Weights of a small sound classifier.
Model: 3.42M parameters, waveform 16khz input, arch ecapa_tdnn, norm batchnorm, activation silu, depths [16], widths [256].
Training: soap at rate 0.0018, 2700 steps, batches of 48, held-out accuracy 74%.
Data: trained on synthesised sound scenes: up to three everyday sounds over a background, 26041 training examples, 5.0 epochs.
Rows from block 7, named by matrix and row number. Each number is 500 + 50 x the weight over its row's rms, rounded and kept within 0 to 999. All counts start at 0. Numbers have three digits each. After the name is the row's rms in percent of the matrix's.
# fc2: squeeze-excite expand (model.blocks.7.se.fc2.weight, 256x32), inputs 0-31
fc2.0 074:529517478532546471454488496574539576532414433393472551555472470536534521525499606437451535432500
fc2.1 063:429473452512409436404571491460526538444461412517527422490509575530475486401514485495505481444524
fc2.2 102:480507617438520487484439496495500466583549501495551445388488448555510584449495433520470460531570
fc2.3 127:473432529529561345444544498496561472509533501562530482449587511509511560427510417467498509479463
fc2.4 064:495520488456535492515434414458485493460420403465551527402461482452445489542485434485604436534474
fc2.5 082:449497562572448522532476492484555547629558472443526466478492525511459539422525478589495452514600
fc2.6 103:522546574566493442531488434476469477483487514535377511497480471510606567424561500408519535553482
fc2.7 077:499452526489586512484559548478547457559482474487440435455484441520489473478441361469439433577473
fc2.8 082:435456517556446472534489422474504525457516485494510489378410503512391482471477426481460433418499
fc2.9 101:445512457507483433526513518463470474530511418376433523580564477424564403495491517474546541520452
fc2.10 069:422481538503480414576492513525427453567420447441466560393563499459472490457455502472482458550469
fc2.11 128:497486464365407508486457453485482497456476474502555477519373546513400474484483485517579549470502
fc2.12 082:456571523460536476557491474627529589507579502508488522440472522457485410521538501524483461614466
fc2.13 087:463478518509462488568437479475486517434422496543414517355460460508438439415496540470502491566503
fc2.14 085:490478524500470595529534450528469475465508453477468525389551466514459330519434464521468460503476
fc2.15 076:476494506516475525452440423480461469529383464479575429489447467565548514487480500569422382497509
fc2.16 090:533520395494522399495446512522552498469525443442461498504429464504414400497438489539434537431469
fc2.17 160:520434533470533326470541481536482508520472511578484518494490549500622532454480472444479472555518
fc2.18 087:513565482519504663554458447554446474530460448467481502453507558451452541461506463472446486534413
fc2.19 072:403470512539444518549568434567486543482496565402538437544476518504461507473554485535599453478572
fc2.20 073:506500431522574507475489513518477605545581490507550447471503405422501453509510486429391550490567
fc2.21 088:374483477386447483491491560414522540477499554469520471590502462464393510548545506527497502473489
fc2.22 091:525546490562582512482485526455484505512454483519461481394533402531506375431521426547424491525482
fc2.23 086:493461474598472453468432450473455445423572472533540557517526443439532404478518428480542448521563
fc2.24 113:510523547487481464478474468434491463502514445482604468439509639589444541457507464543431463464440
fc2.25 111:394470552484509522494539442557486477456554464470504541568473571542358495493443484430558542475507
fc2.26 058:496520459544548445516567445487455498453468399465477504647520587513460529482526503477463508430426
fc2.27 095:403534530487436478511456370492511537500536460472424413564455561521466534500444496519528507410532
fc2.28 061:444507443478517433490431359506503427449484569600457470484508488505463450490515578527441552495500
fc2.29 093:521505554505389498518549552556509496499502521528552530438505389563488467413555544485399420484495
fc2.30 081:507515432495449533457440511503495507470560466463436491452486423475442368423498393535563505455501
fc2.31 078:414510471487457520481599414475515429492463490433438463537472524431540463513558588572482543426511
fc2.32 092:507382451516494473522437509510556513410523433539446499443451488526527501440556555544421581428512
fc2.33 106:511457507444592397533553548484549511492479480523531355479514432527445472533510433505429476466468
fc2.34 122:458528531446469499485478534500485505500413516421495418602403611455543473468494517541513530431565
fc2.35 092:414515522515452485470496533486517539471494462444498441489526386487477397521603450573588528557480
fc2.36 098:519538461553447447492498523397482395502499480429501490403551413458527454531480428461506413514493
fc2.37 068:503392519453518480572452445591515523600539480451490584469521411577505485456505543543511484463467
fc2.38 079:456503462467467551443498474578510585402579484542502546452509578531376537522529525540538559501494
fc2.39 093:435495468554474412432494429438498551570470493446542553512482490509502517480530437479483499608623
fc2.40 108:478455359474503489542463484427489547473461464493430558451481456428451454412499503544495491409541
fc2.41 084:440437514553487478501491375566493562544434395505485497461398419469480539484451489491503457473522
fc2.42 081:512469518496521469419496468545541483436530513528512534337481461516456432493472403566427456505466
fc2.43 099:448469521568457485505476459458511546465468484537437606401478491474441423550420481565538417476534
fc2.44 095:530480617544502454512506518524527503540524469463485436502511465515456662399475500505451520555562
fc2.45 098:447535462404413480513474458494476510439524573493530492418518534469346480449519540528454540474483
fc2.46 132:412537465581418405541474464535467510483504469432481536508538491463571421516460537466510535576411
fc2.47 062:566476597499429547546611512504498512469501474493442463457526512521420456568532433475568461411533
fc2.48 056:516542483438487451536537456449542520469492509590478531500562495546471645486512401534533395505493
fc2.49 084:479441445584447461456487503446510547489484448529463392420548512498563581449466438514403480513514
fc2.50 083:529581549593415525478451505402527498471422521417494487470555464490434514499411489502524422527470
fc2.51 124:527480500553555477539505498471501491523559428510544537444483571505545426420468391472426392564512
fc2.52 071:505515440544468441440437515522492412568516458520519512393491494407515421394474446464487513454520
fc2.53 087:418486517409458469423553392548607484533482504453468487392524538554496479502483454480483466534514
fc2.54 074:379477513497415527508488453544440510461494535534547484505479515459451451645508405516461544474528
fc2.55 117:436471419474527410525548513501450473440494457491417468430562472551456395527548422498502451455474
fc2.56 070:450510457507461470489494408536430452451496403534431476496518528494618499383459456448478531498470
fc2.57 100:440551500328402579474509453495467452499470549507498480510464442491444473460539546469536518519539
fc2.58 105:501415550520545440482540397556503503457609467512510488405526598461470470457469505522454514565467
fc2.59 096:440504489555465402511502475501505513445554384539488572538566618449524498516536526471453546474435
fc2.60 114:456402571534471383424539494540518495570579480522514481519450494572519561459482410500525475470464
fc2.61 113:534488384467491467545557539480516561563514468536408473457483508432546376494508414544490541509475
fc2.62 077:504467501358475476508454436524472439488514507458458484540417458549415438541388526481541481475492
fc2.63 161:504552465576569503552506481591528513524536402558475486431524483515639435463479461502436493499521
fc2.64 092:510484431453546462510518570449475486531532467535412434509527400510483415435397452452464467452466
fc2.65 129:396530495608466451509522448442435532543403417424486519557491522525519543524448567492509464496466
fc2.66 071:532417367431477437450484529442502516457506510530529461477485415550486578437510570476463520443535
fc2.67 057:524498490468355438538476454462521442507556491486532448494465484525413578521412521520522447572441
fc2.68 132:532509435476560497482505535476507539488499495486570439478467364448490392516428391450521488485447
fc2.69 086:523460505404446455485470464587475457521539496501490481490521348557453516394471472464551519464533
fc2.70 237:468439464530529473509477571494455521497468496497339511496529487389557386509495500522546475442507
fc2.71 068:526538584468472525525478408579488546482552463580559551388536496532527470517450488552466420440494
fc2.72 108:551496383421527492488513501472555589432532477473564478544493442415424416454521488531489489455456
fc2.73 072:503493489463577495599505449443491505560561453531500520363460529460406538434472493476491472561452
fc2.74 080:392445440493521573530438486398540477461542466480449507522503588506405496478515488511477506412433
fc2.75 078:520516540447481484499537483463501519478426543493615481339479476538422455528474448437502524530558
fc2.76 071:580446544451500416417480511479439523583432502556430479477443527473532561536550414480502519522569
fc2.77 073:536545422537511501489495467475528512462467431425423546432494451459505423459447416576446496400521
fc2.78 094:459450545482498403574572554545494425467518458523545487429458417578418554490506482524423501487480
fc2.79 102:560513415467499494456463490490487502551501560488465500502536355505487368532487545455565436553516
fc2.80 079:488572483529435478468523437506502594526504553519465502440430543487461494411462440599431441577491
fc2.81 060:505445479488604516410450559503514535538475502496402418359494458501501429490499533457505541502503
fc2.82 089:546459510530500428447484464499506446491515432460524559485617494511520609376439437508494475513540
fc2.83 076:355498493550456441521498487503480474488585513417448573560543506484428564529484505536443534563532
fc2.84 100:474562491522556552513480461421489493452527511454466541385460416456408402507499454488453449445477
fc2.85 075:489470502525453530499548539498418527566457449398452515534467437494495454554474471511544405460629
fc2.86 094:512449453435421512544538422479466532487494529455500438466461466464439461402532479590571521432576
fc2.87 086:527513457512539442496485448546436548440522408524589494425471578502499389462507504569453462512431
fc2.88 072:484505535533590452560493472543543538521506473580445455382555501531582443461536544506432484527419
fc2.89 066:396546487526437429519479452495437482496511346440518483462437513494502573462420521502508467518532
fc2.90 088:478517464468490484500477431480473543517383555469459578481435437453441523375515445444542548471468
fc2.91 112:392530541504510474502475433547456457441529400485478523517565545449518447547388495509452553449441
fc2.92 069:480439499482452626544501496463621532498475552499518541376483493487487484546563519551454539449533
fc2.93 094:405479460533517518493533444517490551518389485462528475559450535535440558424507497425476382488550
fc2.94 097:447450461496437523523508456547513497483571460390482441560594460499470457435440569396489501518514
fc2.95 078:487529547530496580546519537540530464454402446466420436590462509481466498383465542544514509523570
fc2.96 072:461485498431520522514553503428417471512439503491538440561458474536351434517480479504552454423545
fc2.97 078:456409452421506563447479507540521426521562450551464447466548405528444512511470400514496500446548
fc2.98 098:453583424448498419483478459567458510475438413460483535521485524474423489549508585498447549458415
fc2.99 086:487460541492543556491563599557468487566521415389573481557548537553463542479538462485502544484434
fc2.100 080:410511507491413555447495415423464479511492518454504444565491483494464469511454594570535399511557
fc2.101 072:488410495528478493421411423476468444543485478513473496392511439533437462446379475517502513462494
fc2.102 260:472549470613488539536489432525425517523468395418490485582467501506564508483412580533511463518497
fc2.103 081:480510538496432587525524435483540440473546506507554439416523530544462586404524451520467466607499
fc2.104 155:522501542356453532489525430450531458478485537470589441532422485517385548502500473480541508464530
fc2.105 090:516432459498476521508490548469519560534482449492490576484460391521614412555585465425463533520481
fc2.106 092:448531409537458498455441563370514571443449500423514463518526422508479501442497509459438481513447
fc2.107 115:450482492406397576486464497420538495529526556445514523536534514519380445456487397484511519505515
fc2.108 073:403415546457471469450520496532515485583440558411468423510503479524525465406546457479443509499571
fc2.109 090:423485499520503537494472421538523516569496383416491492401553399593503476454489520518525470503479
fc2.110 103:503496558526544401483487514516460472433504451581524476394585474461481439533484382504515529543557
fc2.111 084:458512493523473484559503484491519570412542480504503510432426380485467381534478572501421479471445
fc2.112 107:467501540472439429567461467455519522464522421547531493449547498517412502404536408460438477586534
fc2.113 073:484510549415461526433444496434449597601430500464550443507487525478494478435479539567421505502552
fc2.114 079:487490450413566445569560509449573470520477468460549438516414509529480560443478525590468480426556
fc2.115 057:409547476456461446468467479472520568484488529407524445406413602513427484523508501476433510525460
fc2.116 089:362527491467452395464488437483531472476525421497538502454551460486462461508452435449443495555434
fc2.117 072:405564482559407468446551445552502538464452428469460561410518535526564489520483451450505553534540
fc2.118 078:458491447481477453502519488502490548589505503366533486445480415503475566455480457611516412495457
fc2.119 076:480491490514485524478450430511477439452595424417441484569558543463441595504415453442529475492519
fc2.120 114:496495382512464443468462491533506505527516422436531492477540454455540433527526447356577454509501
fc2.121 126:486505434561520460541468486549460443492503443499475533406578333481499493530515454510496433531448
fc2.122 097:497548482419441470450537462620495509424572478508499489496449494510424410511500508563478603455534
fc2.123 091:501569476453406480437472456508427551554485451445453513544430372490459430545516526467517478449474
fc2.124 092:582545401501560491478522504516482484528572403480494464511441382499543446490491396543500482442504
fc2.125 093:410537480595464480479454408463448510497450507456430518530489390490532402473539533440475532543519
fc2.126 085:517543442386414505519507537488461534508512532520571493516480433384377461492514524454501472439484
fc2.127 078:522540411566515568451581544496545414487583533486531535488490458426411454430531488522426500513488
fc2.128 089:435488431503440502545446445497488484448433505472483570532508458385486408590432533569479528528472
fc2.129 087:555499542567426463492495460510503434470431447496519549509487494435427598466414483461401455467438
fc2.130 098:410478462364402412469557522522464496501456435459470497501464530533486521554530472425493521490435
fc2.131 119:496512435483615444495465559571512535530536557467448478509506439395507372497466539527532517544513
fc2.132 084:441476513499554497447559465508443515455561388525546486453522470453499535363574507513428505558484
fc2.133 105:460505575533472466476493574525570495572494518521498604537543554479550518480480589412422555576483
fc2.134 101:508404439511535481478385527523479470513493440502481483478510484446493400452561462566556399436466
fc2.135 076:517481491579569502466449534436516534542396483531460563455480500559537449445474379549448441463514
fc2.136 078:400453499400537461507463534441616509505530471430504491593469514452466458519441479508423474449496
fc2.137 101:454470507588459376499459426515425464468501575476443473544499571576458478564554457502544492510475
fc2.138 109:439525513604469485465499549492479558524412405382518489475524517539535515494425485546434482570453
fc2.139 077:364547557466439474490490484458547479467548438505537518471589481502522482406433446501463469569444
fc2.140 068:482449498426501590513462392403568549471461502429563488493477488509430488573545457452547456497526
fc2.141 075:547483483434590466432451528537590480435506492503557530426522508460420378491449478478505485567515
fc2.142 122:461505556436468492480478453502493491486472427536512451477441547596399638458497431493478514433479
fc2.143 251:418522479582361469502507432523428510467473495525481552515442621504547513514514520473557499562493
fc2.144 062:475469597524462462498528447469641501474531483419527445498435523558432530444562456503528506457560
fc2.145 108:445442497530531380499510499493453532515513459498537512450594417545457536491489379448446487572466
fc2.146 114:534469445511518471573458488483519501523535457454459534401547461534609354476503500474535448565490
fc2.147 087:499499527556526493475479410521518516490448422563507500490525388584563457408453445431492504584527
fc2.148 112:505462389561546492498489472521515503553547492490407519452566485434528360501489462510447512417461
fc2.149 109:496539506481584491417468504534513499570488479506499485391457430469595420472425413497525457564482
fc2.150 069:489530508486567513483492532493463508510409444449374433484440581447549561560511441522441558536461
fc2.151 083:415533465420439502519460532472489517485511512569543445443482504447409409522512475500494590424410
fc2.152 066:398536490420449493600474494514569510418470438549460534560489556570431506538548515536512557512537
fc2.153 090:432498501452436496437478531394496499467416448472566444450456440541442536466452586509439462499548
fc2.154 163:523533387456559476497534538468515499473472453496394452520483457443481336469467548510499484481523
fc2.155 148:539490529540559423464574457507482496559550392489517495427535528502612483430492418483442488559494
fc2.156 086:506596453425571490529464491500466447433452436492509387555509490494505446447503520459465459462610
fc2.157 102:453520469428453555507493510521481500433572467587420557492510452454489356586455522495536509497509
fc2.158 114:506521489544498529536565494484484581548522484370454458566477551484463503409485524577554477456605
fc2.159 080:462530461548424544462453468560402535460467431467454447408531460454439449549434463438488471475521
fc2.160 077:413505436486486445455530552523514581409424450502474520590440489520532511523438524516474503454386
fc2.161 083:464526494476498520468504454539472475485529365554573453387516469575518522518417453507420449538477
fc2.162 077:564629492564496424576516499558439544515518483479498469439519528525555559454439580517471570489543
fc2.163 076:443495448475409434502438524557447575469493439483483520552547394508451407425474468475506475554508
fc2.164 092:452415465515486493542427503501396547533467426440526555430405496574478459474506399526480499492497
fc2.165 087:472529410516476485482510497505467419401452540497481546397545614477481466415483507545479577476470
fc2.166 143:531491480363601403506543560505466443471457522520499452434517463495499440517451426547496453512454
fc2.167 095:542451470447496596590465493418592492474520509475544454445448515512479509460490382525419506483451
fc2.168 086:506417470505493490468473470519476507487467493578519497423592463462436348545427427482470498454501
fc2.169 091:537555394424526372537585544479505500476488484484467521551513462389467441498498515469464465488556
fc2.170 081:511454501529610600523477394559530476512478542440484501507448491404479550441523521562491522441562
fc2.171 078:459516477521337435504415480438508556475422478461509517483515503511474422539441527472583515542498
fc2.172 094:469443538425489481421524568514608512397511511516480455494516527487376429501560473523478486526558
fc2.173 066:495503438619459492534465522428407477542448571489430515434444500474480402486466539551551523470521
fc2.174 075:465474472484489505541478471486521493464467438412377492536513548445398347511544506501466491511508
fc2.175 116:397558457460393535509472481462520517511457449410501473544461583476453480536446520580539542492573
fc2.176 136:526489554562555423396562430482482517558481423532489437476535542487547505525461373511446486527513
fc2.177 077:413372496446509460503529444572432415407504482525488474456541493477450475486501537536423509474443
fc2.178 100:525447435550508510560412515550476458515454513540409503517452498418520351495546428485504481478480
fc2.179 094:486498513371502456541518416451511504466487502566526444403415526511407500412491453484529472458508
fc2.180 092:423528458592473364456525516467402501497452461492512513497527565515542414501528463579449525491514
fc2.181 169:523482438526550451483495545526491566511499437475382495535519405457515342486501485513520482438472
fc2.182 067:395573466552470528581525417466533481481563432534456515495461560483432489450439459460455502476415
fc2.183 105:428494457514573576521469442492478549454516456446458507430502553441443384554436450520549446485462
fc2.184 064:406546480513553417478518443488527501547520568499465537583443467464440517445523510509380542459422
fc2.185 229:463524456596482551575502405499440514536477413430453526519472589487551470454451559499578499540489
fc2.186 089:445396447333482502486470564564513577482505508509554517433453501559480500544503477485501528525464
fc2.187 093:503452462433601505500550498474528518557430499444447496518479454436533497500608528564451425482600
fc2.188 161:464457470332489505490508502489516555431505546493471474550451529484391487490465538521511506382512
fc2.189 089:465475575507623448429514522424539578566468424495529472471485457555547503453522424531504564468483
fc2.190 068:476524549347497582505461441490486446511469449441512480397456524455481526517408497503501506427513
fc2.191 120:463459557388489481457576472443552469486496506553534414495547525483378461504496437440467566479475
fc2.192 091:456526489483431497567457474556460542532457514459442533468572420478479392505441445405576534539495
fc2.193 076:536546532448599475573474536585556462494567437559422485413551506538483544482499447473454542488441
fc2.194 105:408453471600489473513600489559486553542423462406427496580537470483447463463507522489463531505498
fc2.195 089:509479506382498487602494365534488470501488517504495513499415479494454498423521459572565465462563
fc2.196 080:417509477403483469446463563531545496428483565434494496445469432589484464443526445508465457415470
fc2.197 090:463532511546407410500543401537517584488470417499449541549434581535485505441530567522495507481460
fc2.198 074:375483485538443379430434526450516512449499435487465437514479542503413477491494460431477499544516
fc2.199 120:452514441543480524566485475492479531537482501404447456624438414487447463473521582498498569440542
fc2.200 114:447511459443402515416514453430467524425474491482503376584448504478513466508540509510577521493565
fc2.201 081:439534568453439556507480390492471528438565524615530490443439475506403517537466496514485441504521
fc2.202 101:477488470536495518501471484500518523445477499527430512329567371528452481459468470470448473554527
fc2.203 082:527445461526474453420496547479423495545553562436529536451592463593473480523510418480462586550501
fc2.204 119:568427474554565519559508498498473520479510464548435533433555436520499324525514462477524519502465
fc2.205 099:495503540512438452520437388511495457507538484445583550389523593510446532492548421507558494476473
fc2.206 078:450494477621502447442525451520488526436552516529593599526548545485424517497504448445502505490410
fc2.207 061:465531506601457512461469417516540503507533522425452481639476469423480506427477517490509517468403
fc2.208 112:512432484530551414427487471520454541574482421560463497444515511509519431425514394453477492589488
fc2.209 095:502461515627529481479484469518522453561469419546534413425530437544477488532439390504496436486507
fc2.210 078:520472470590539453435431551534511501431513412569486467403507406539523488527446504485405507527521
fc2.211 080:440442600447495466473482469500514453429516551568500502399496433485423442432440539502463535446550
fc2.212 086:431490624452516454444488433511520502467523473494528502406488417492518500446478384546526416502474
fc2.213 131:414461500464437510564525478508526516483577461510573466535438564537397517516507385563496564458520
fc2.214 076:435459513464501436607515472551449551513409554459467485537465529457478532501607574508495494419439
fc2.215 099:497512443491490486423460453495500499559514432505613458494507448607546569438467433566509445574511
fc2.216 101:379388446581524439506502517535490534544605478514530487455494514473465497505522439431496527575456
fc2.217 102:468431529573573502539467470517475456584471451478496500404460373486504537458501419562473459549487
fc2.218 082:491415501489489448528571455418522480482483506481498403479485429566434548420464543538426488489601
fc2.219 090:422518486544471517511413415487515566551611469466480459509467475465480497424570545499495517409585
fc2.220 069:426487457476540472482486410605505528506454431413489465474464411493460527554516577499494474588559
fc2.221 098:443503490461413500549431485502582535518507603449422423511449428492498530472524551495535462528601
fc2.222 117:571545415506607505513455515473555523479477475490486498416545491549456407426409431538502482540539
fc2.223 213:515470564542498436489494430515500485571510466535564496435438536576580572474483375448488447543522
fc2.224 083:414443539469436474476479499515473521537502447500553509455510532553579449516425440465495431598388
fc2.225 099:467491541515572461461485531513466503522579539532543512407585465570473443534535366436542551511492
fc2.226 120:461508414546484508518501498559461516498503464489456521396469505405457386421378467517494478504486
fc2.227 068:457494514543381525490493459458444466497456501436578468381454425521449497469412514460450511498549
fc2.228 103:383539515599415490514447496452523544480461452389459478529455531517492498504449555525427539491440
fc2.229 067:494528477540495385452538419567506486501522548446492470450520432543483376484508502533417498487407
fc2.230 085:511506582461465430514547433429511513476493462464524566377536480574436526499463394492545466469536
fc2.231 099:546497487338532464447460550510489519444545546423514515488484461504399467491503481565444520522577
fc2.232 066:502469482483434512451492417494449488430461521415482441501482390563398560467476468486546583494539
fc2.233 073:461531507493406445577495499520515515538528524577553481485460475468484565429467401506445514561373
fc2.234 086:408459489433415465544478566399456482454494489483523538452432407544452477549486458484507522435444
fc2.235 096:519521560544552542433605549552572526577505483503442502440574484548578524443522412501475477481540
fc2.236 070:530520551495454512500556579536477442443459443494517468471470525424453443622551496471571603466472
fc2.237 136:558517522546508349461532451526473481546496484534482547447539505500604531483522410424510477502418
fc2.238 171:478524454377476471495541513495505541446485549480525450554444601506362508467475481474499562457440
fc2.239 106:481452530449528481575492519492502521502534490555505536362526424528514379414471537465493412474505
fc2.240 089:557466520405490481528570476524538518465532441529540470439531469547423509557462351512453548487452
fc2.241 116:419502498465425483522550461520536512470518506519475518475513586452330474512503531530488504379516
fc2.242 108:461472537464546515391540451557445455520485400461547504430515396471501551481483408530489469445524
fc2.243 104:474509554508529448517477483578455575560525463496512441517385601550483552495520483556420469416534
fc2.244 073:476488491472370425454523518514516510465420481554397513584567516513570491511533584483540537462469
fc2.245 087:459432503488534572518501591532476508573415435417482430475424471488427439471511497443497497540577
fc2.246 103:443517541573543453474551480520467452546477424593446568380454523522564524445491466517489492580504
fc2.247 105:480512494570509477478511468541518427559525497572511527355552372483549522471447498499433455537491
fc2.248 120:464536474515464541514489486604436519498542421541475498386473447475481422489396452490450429550518
fc2.249 055:505386505419478507540573505527511534480490423451444494485517441456532418508460486469582491590587
fc2.250 056:532493424500509517550528541492577476476506464466534379497557463460481410512536457406467535504615
fc2.251 082:480481431485428361461530433428488493492470459533488473531471528489419445540540394462451459507526
fc2.252 125:474497390442486442520455564459472493494464506442434466513523422385488409523497463534555533441455
fc2.253 084:547518439438531522525493569473582521471465532428531551527487394492477438435502403453472421479557
fc2.254 097:515485461468550416511454524469542482545530516502543547544534316442465401485489511510512498458478
fc2.255 190:488465545503531441472497459511496508547550440506577507446459526562619552444476394474470464593447